A small image captioner, trained from scratch.
Training: muon at rate 0.003, batches of 384.
Data: trained on small renderings of single solids in any pose, 395000 training examples, 6.4 epochs.
Rows from block 3 of the text decoder of a small image captioner, named by matrix and row number. Rows with one number belong to one neuron. Each number is 50 + 15 x the weight over its row's rms, rounded and kept within 0 to 99. All counts start at 0.
After each neuron's rows are labels from the 100 texts, of 14848, where the neuron reaches its highest value: "tokens" is the input token at the peak. Only what is clearly more common there than usual is listed. The data: small renderings of single solids in any pose. In brackets: how many of the 100.
# fc1: MLP up (decoder.blocks.3.mlp.fc1.weight, 512x128), inputs 0-63
# fc2: MLP down (decoder.blocks.3.mlp.fc2.weight, 128x512, transposed), outputs 0-63

fc1.143:31 61 71 58 11 56 53 55 54 59 56 42 47 69 36 53 43 52 55 47 51 19 39 62 53 46 66 45 52 46 36 84 53 41 58 52 34 55 36 59 87 31 34 30 53 46 65 31 38 66 47 76 69 73 54 45 43 49 55 46 53 46 74 43
fc2.143:39 57 40 43 34 32 54 41 58 41 46 68 25 71 46 58 49 57 61 47 39 76 39 50 46 54 19 66 45 52 35 50 42 55 49 70 19 81 40 88 50 59 42 46 57 45 64 41 49 66 65 47 50 35 41 54 59 57 23 64 69 59 70 75
tokens: "matte" (51); "glossy" (37); "metallic" (12)

fc1.325:44 52 34 47 59 37 57 54 29 51 41 57 66 45 66 46 31 71 71 54 22 57 62 33 45 37 44 48 78 46 46 62 48 36 35 59 58 47 51 76 73 32 48 67 62 48 55 74 18 33 28 34 64 79 77 49 17 65 06 79 79 35 44 55
fc2.325:70 33 54 47 78 52 34 39 41 47 39 66 35 70 14 38 49 67 64 45 57 65 35 40 61 43 73 51 30 70 44 32 57 61 53 42 50 30 47 45 53 49 37 82 49 42 54 28 61 42 62 47 54 31 12 48 60 29 68 35 43 62 34 48
tokens: "glossy" (31); "plain" (24); "matte" (12)

fc1.371:43 42 23 59 36 58 59 62 38 64 29 60 60 47 56 66 51 48 53 30 67 51 30 77 48 66 40 82 88 52 65 30 40 42 48 58 71 50 58 37 09 36 56 36 51 43 61 67 42 26 52 50 67 43 52 60 33 44 26 61 61 58 62 54
fc2.371:41 40 58 51 67 58 36 47 58 40 52 64 70 26 52 20 57 64 59 48 46 46 48 33 45 29 36 78 38 39 32 52 33 34 34 51 41 58 62 30 64 54 43 74 33 77 36 47 45 77 36 46 56 36 45 73 54 54 54 44 59 63 11 42
tokens: "matte" (22); "metallic" (21); "glossy" (20)

fc1.270:50 46 46 77 45 78 81 57 38 40 48 47 41 48 44 56 81 49 53 29 43 48 50 44 49 52 48 75 75 44 36 51 44 40 38 36 35 39 57 60 55 48 73 57 45 42 44 36 45 50 53 20 40 46 54 21 64 37 43 60 59 32 22 91
fc2.270:26 48 69 52 40 47 63 64 35 46 41 66 50 59 48 16 47 77 39 68 72 59 40 42 68 44 51 41 82 41 45 24 38 59 18 75 63 69 57 49 70 62 29 39 24 32 46 44 61 69 41 56 65 55 39 51 18 43 53 45 57 63 43 32
tokens: "matte" (52); "glossy" (31); "metallic" (17)

fc1.139:45 60 47 40 44 49 52 30 37 37 37 23 49 30 67 60 34 21 32 63 39 61 47 60 50 53 33 25 40 35 70 50 62 67 55 50 64 46 67 65 68 62 52 72 51 61 58 48 56 95 49 78 47 23 51 13 53 49 68 49 53 40 60 58
fc2.139:57 31 70 72 46 49 39 55 76 63 37 66 44 87 40 42 78 78 35 40 58 57 80 47 46 46 54 68 43 36 44 71 33 45 50 72 26 49 61 41 52 43 27 25 41 62 52 57 37 54 46 49 35 57 36 67 46 35 60 60 65 50 33 31
tokens: "plain" (72); "blotchy" (7); "checkered" (7)

fc1.290:50 43 19 50 39 39 51 51 46 16 64 57 62 54 55 71 53 47 43 43 66 39 69 58 70 50 53 31 56 57 57 53 41 45 33 45 51 53 34 43 65 55 46 59 45 42 24 59 66 22 34 81 16 71 63 55 50 32 55 39 62 21 61 52
fc2.290:54 06 43 62 39 58 51 56 44 38 62 72 54 60 51 73 52 41 70 77 48 52 40 33 50 37 39 44 83 55 67 63 45 48 25 38 29 20 27 45 40 40 34 54 29 40 46 45 64 31 60 27 38 62 56 37 35 58 70 23 61 61 49 44
tokens: "<end>" (91)

fc1.283:50 35 35 66 57 78 52 64 56 14 49 47 39 51 76 58 35 46 52 58 46 56 42 56 52 32 59 47 57 20 58 34 29 25 87 44 61 34 43 35 54 59 44 79 63 76 44 54 72 47 50 45 40 71 31 58 47 61 56 49 44 49 71 38
fc2.283:53 47 60 48 34 43 53 64 52 64 61 37 57 41 29 62 44 41 39 50 36 08 54 54 47 71 39 33 46 71 44 52 57 73 18 46 66 38 54 77 38 49 44 35 70 24 74 64 26 47 51 73 76 22 56 42 47 46 39 33 71 41 39 51
tokens: "plain" (50); "dotted" (22); "striped" (12); "blotchy" (8)

fc1.78:45 43 33 45 27 78 54 41 29 55 70 68 40 44 54 46 68 28 29 39 79 41 44 40 28 62 36 50 56 76 53 58 55 36 16 65 50 36 35 49 76 66 35 42 35 26 54 25 71 40 63 39 58 56 52 38 53 61 58 59 71 58 51 77
fc2.78:31 47 60 36 45 62 33 55 25 45 21 63 53 57 49 61 58 50 57 51 44 45 79 40 64 38 30 50 71 58 50 44 36 51 18 42 40 45 29 38 49 51 19 13 37 37 51 43 82 38 71 64 44 71 70 38 33 61 59 32 52 44 63 66
tokens: "<end>" (87); "prism" (9)

fc1.7:53 51 38 49 15 87 82 65 45 51 38 51 43 45 48 56 24 69 38 72 27 81 63 41 64 50 46 71 55 40 40 51 36 55 57 31 65 34 63 27 62 38 57 44 43 69 69 50 32 42 67 61 40 76 33 12 52 33 69 48 35 41 61 66
fc2.7:54 30 32 52 21 50 55 55 55 51 29 61 52 57 75 28 44 22 38 61 74 43 61 35 50 35 35 29 50 29 45 37 42 58 47 88 41 50 31 35 33 59 51 66 61 28 87 48 66 46 63 73 85 44 67 50 65 45 56 59 48 41 35 46
tokens: "brown" (17); "blue" (11); "pink" (11); "red" (11)

fc1.363:29 45 64 38 41 37 48 58 48 22 74 69 59 22 52 36 49 74 57 74 32 25 53 13 32 54 38 44 31 36 37 60 28 25 37 52 74 67 60 59 57 35 68 49 32 54 34 44 42 55 59 81 68 55 56 24 63 61 74 55 16 42 47 54
fc2.363:48 62 36 56 57 29 64 46 42 49 33 45 34 41 38 58 50 63 55 64 59 77 65 41 40 45 50 59 57 58 65 45 58 62 44 90 52 53 22 21 53 64 32 71 49 34 73 58 31 61 61 43 64 26 37 62 47 70 54 46 67 44 30 46
tokens: "matte" (39); "glossy" (29); "metallic" (28)

fc1.490:30 50 27 56 36 59 44 77 53 26 49 50 66 72 22 24 51 52 44 36 37 66 40 80 67 38 47 30 54 39 59 50 36 32 58 40 53 61 29 42 41 32 49 99 52 71 33 52 66 29 52 42 57 50 64 69 65 65 54 57 53 61 49 42
fc2.490:51 58 36 62 48 71 80 56 39 30 59 54 55 61 56 47 45 73 67 69 42 24 43 45 43 54 80 35 28 54 40 46 65 65 53 43 50 41 62 65 62 58 49 52 73 37 48 37 49 49 33 70 61 32 22 66 50 86 38 28 29 34 52 51
tokens: "plain" (54); "dotted" (19); "blotchy" (11); "checkered" (11)

fc1.461:59 71 41 32 47 42 43 49 32 62 23 39 50 63 66 42 38 71 37 60 41 21 33 54 62 64 36 53 58 04 62 78 60 61 53 43 39 39 12 48 59 34 87 59 68 47 51 59 56 37 68 50 60 41 68 26 53 36 37 33 56 51 47 49
fc2.461:41 45 48 64 72 43 46 43 56 40 51 70 50 45 46 79 60 29 68 34 60 76 63 55 49 19 56 51 44 93 64 21 32 35 56 59 69 70 77 47 41 61 34 61 41 55 62 43 68 57 37 25 65 41 24 49 56 70 42 48 54 58 58 55
tokens: "matte" (21); "bumpy" (19); "hexagonal" (8)

fc1.138:57 59 71 27 37 63 57 99 63 44 72 49 47 37 44 76 47 50 36 53 44 68 65 50 26 58 38 85 72 51 54 57 53 60 65 50 39 81 42 57 59 38 62 36 42 66 32 49 18 75 45 40 47 48 43 49 53 63 73 50 32 55 62 37
fc2.138:49 58 48 13 56 36 39 83 38 62 48 64 53 58 45 34 38 68 59 31 56 56 44 51 20 65 55 41 41 45 55 60 44 46 34 69 61 64 42 41 63 27 47 43 57 50 46 44 69 37 65 59 83 61 56 32 41 46 52 61 57 52 29 21
tokens: "brown" (14); "white" (11); "teal" (10); "orange" (10)

fc1.43:64 41 36 39 60 94 46 78 35 57 41 61 18 32 38 40 51 40 45 53 57 41 46 25 67 33 33 41 76 64 53 39 25 63 38 33 27 54 30 63 73 75 52 36 59 47 25 40 75 22 59 24 49 49 50 57 48 42 54 57 57 53 62 52
fc2.43:61 54 11 48 39 61 35 41 20 19 29 60 60 39 64 59 55 60 37 59 69 40 47 32 51 43 55 62 62 46 70 41 38 62 33 25 36 33 49 52 59 61 48 45 32 21 46 66 92 52 62 75 43 60 39 49 32 47 56 36 77 31 59 46
tokens: "<end>" (91)

fc1.117:51 37 47 54 49 57 35 30 44 09 50 59 40 34 45 61 51 47 34 66 55 64 48 57 52 41 52 60 60 44 49 71 63 35 37 59 59 35 23 47 39 46 50 48 38 12 60 54 43 44 38 54 48 56 68 35 62 57 80 41 39 35 46 46
fc2.117:72 59 27 47 26 61 57 59 45 60 47 47 46 57 75 52 47 57 61 64 51 37 79 57 30 48 35 70 43 46 32 23 55 67 51 55 65 32 50 27 62 34 54 60 26 51 59 20 89 46 34 45 56 55 59 52 44 52 58 25 76 44 33 62
tokens: "<end>" (74); "prism" (11)

fc1.451:33 22 60 38 46 61 35 65 53 43 56 35 70 72 36 54 62 69 56 40 52 56 51 76 58 29 56 21 38 27 51 64 56 34 54 53 50 33 47 54 39 46 45 66 48 71 47 68 64 73 42 52 26 59 88 48 39 49 58 44 62 44 58 74
fc2.451:60 58 40 63 74 57 52 48 33 42 86 71 43 69 55 70 23 80 46 44 46 59 53 62 59 32 57 45 50 44 46 46 41 49 37 55 25 54 69 53 48 78 55 09 57 34 43 37 56 22 45 71 45 37 50 22 50 57 49 62 33 59 40 29
tokens: "brown" (13); "black" (11); "blue" (10); "red" (10)

fc1.226:38 44 37 37 43 63 51 59 93 43 30 20 35 58 10 45 46 94 25 37 57 65 63 54 54 57 61 71 66 47 56 56 46 46 51 45 56 33 59 79 16 47 54 34 40 27 70 52 25 59 51 60 51 41 72 33 79 36 64 45 42 64 53 46
fc2.226:25 36 38 70 41 59 52 48 43 49 65 51 66 22 55 34 35 33 61 77 46 54 51 27 79 80 53 22 41 59 56 68 66 45 51 45 32 54 58 45 84 69 34 55 42 54 49 57 67 67 42 55 39 57 42 41 49 49 33 46 43 55 45 63
tokens: "matte" (48); "glossy" (45)

fc1.196:78 39 48 52 40 77 53 58 35 42 38 56 29 69 54 59 61 47 42 61 28 71 51 48 51 45 55 81 59 53 26 51 51 57 45 64 48 48 46 79 49 30 72 53 24 37 44 53 46 57 74 26 74 51 47 44 11 50 47 55 41 48 05 65
fc2.196:31 55 53 29 41 38 48 26 49 53 22 56 57 76 47 38 62 57 49 61 35 56 37 36 66 49 74 27 57 14 37 47 42 48 58 40 39 50 76 57 73 49 52 62 55 51 61 36 47 58 39 51 43 57 44 37 35 57 92 50 66 31 38 70
tokens: "matte" (65); "metallic" (19); "glossy" (16)

fc1.316:54 64 72 43 40 77 51 37 64 55 74 67 40 50 59 60 45 71 20 39 69 87 56 56 53 55 72 71 49 35 59 50 43 50 70 71 64 51 35 23 58 38 49 11 66 42 50 42 51 73 35 55 56 31 60 15 64 23 45 38 34 48 40 23
fc2.316:34 54 45 70 55 37 49 43 12 54 32 36 44 60 42 21 51 70 75 83 32 41 21 65 65 54 17 46 47 46 43 44 64 64 62 60 44 53 59 73 42 57 36 78 23 72 48 63 25 27 65 60 72 72 42 65 43 61 77 46 33 53 37 60
tokens: "plain" (23); "teal" (11); "purple" (9); "green" (8)

fc1.454:17 66 50 63 36 38 72 69 48 59 39 61 44 38 59 68 67 32 57 40 29 44 61 61 68 52 46 93 62 33 63 63 58 58 60 52 51 40 49 25 52 49 50 72 53 59 51 51 43 39 46 40 41 63 42 36 72 44 71 32 80 47 31 73
fc2.454:30 26 51 67 65 52 36 55 31 68 68 52 63 57 31 69 22 72 46 64 56 43 62 40 56 33 55 63 20 38 50 60 45 46 35 63 57 47 55 55 33 27 50 39 41 37 53 57 52 65 48 72 67 52 40 14 23 56 48 54 45 74 46 53
tokens: "brown" (16); "yellow" (12); "pink" (11); "orange" (9)

fc1.488:63 68 33 55 54 75 25 52 70 48 55 64 77 49 50 44 51 76 42 42 24 45 43 50 35 33 54 59 59 29 59 83 33 23 46 46 54 49 50 43 48 23 62 35 25 70 58 56 38 46 60 62 65 55 72 49 57 63 57 51 68 38 71 52
fc2.488:44 57 54 47 74 61 44 47 78 58 45 42 49 49 75 29 70 44 58 70 42 32 36 43 61 04 54 63 67 50 59 63 41 24 54 21 42 60 49 53 19 47 39 59 50 72 84 67 55 33 73 52 46 42 20 65 53 48 24 62 39 45 10 56
tokens: "plain" (45); "dotted" (17); "blotchy" (14); "checkered" (12)

fc1.97:62 52 35 61 58 34 28 60 74 40 41 61 41 44 39 57 55 35 23 43 88 74 87 50 62 41 57 51 62 69 74 32 58 59 54 57 72 62 41 80 61 41 41 57 43 54 45 41 47 41 64 30 16 46 44 68 40 46 62 00 47 51 48 71
fc2.97:47 38 63 23 65 44 42 54 36 67 47 37 25 57 63 43 40 32 59 46 65 66 45 23 51 32 42 54 43 76 53 86 44 45 59 58 44 73 38 37 67 87 46 52 68 80 53 36 55 80 59 53 51 35 56 27 50 41 55 34 58 66 38 53
tokens: "brown" (13); "teal" (11); "red" (9); "black" (8)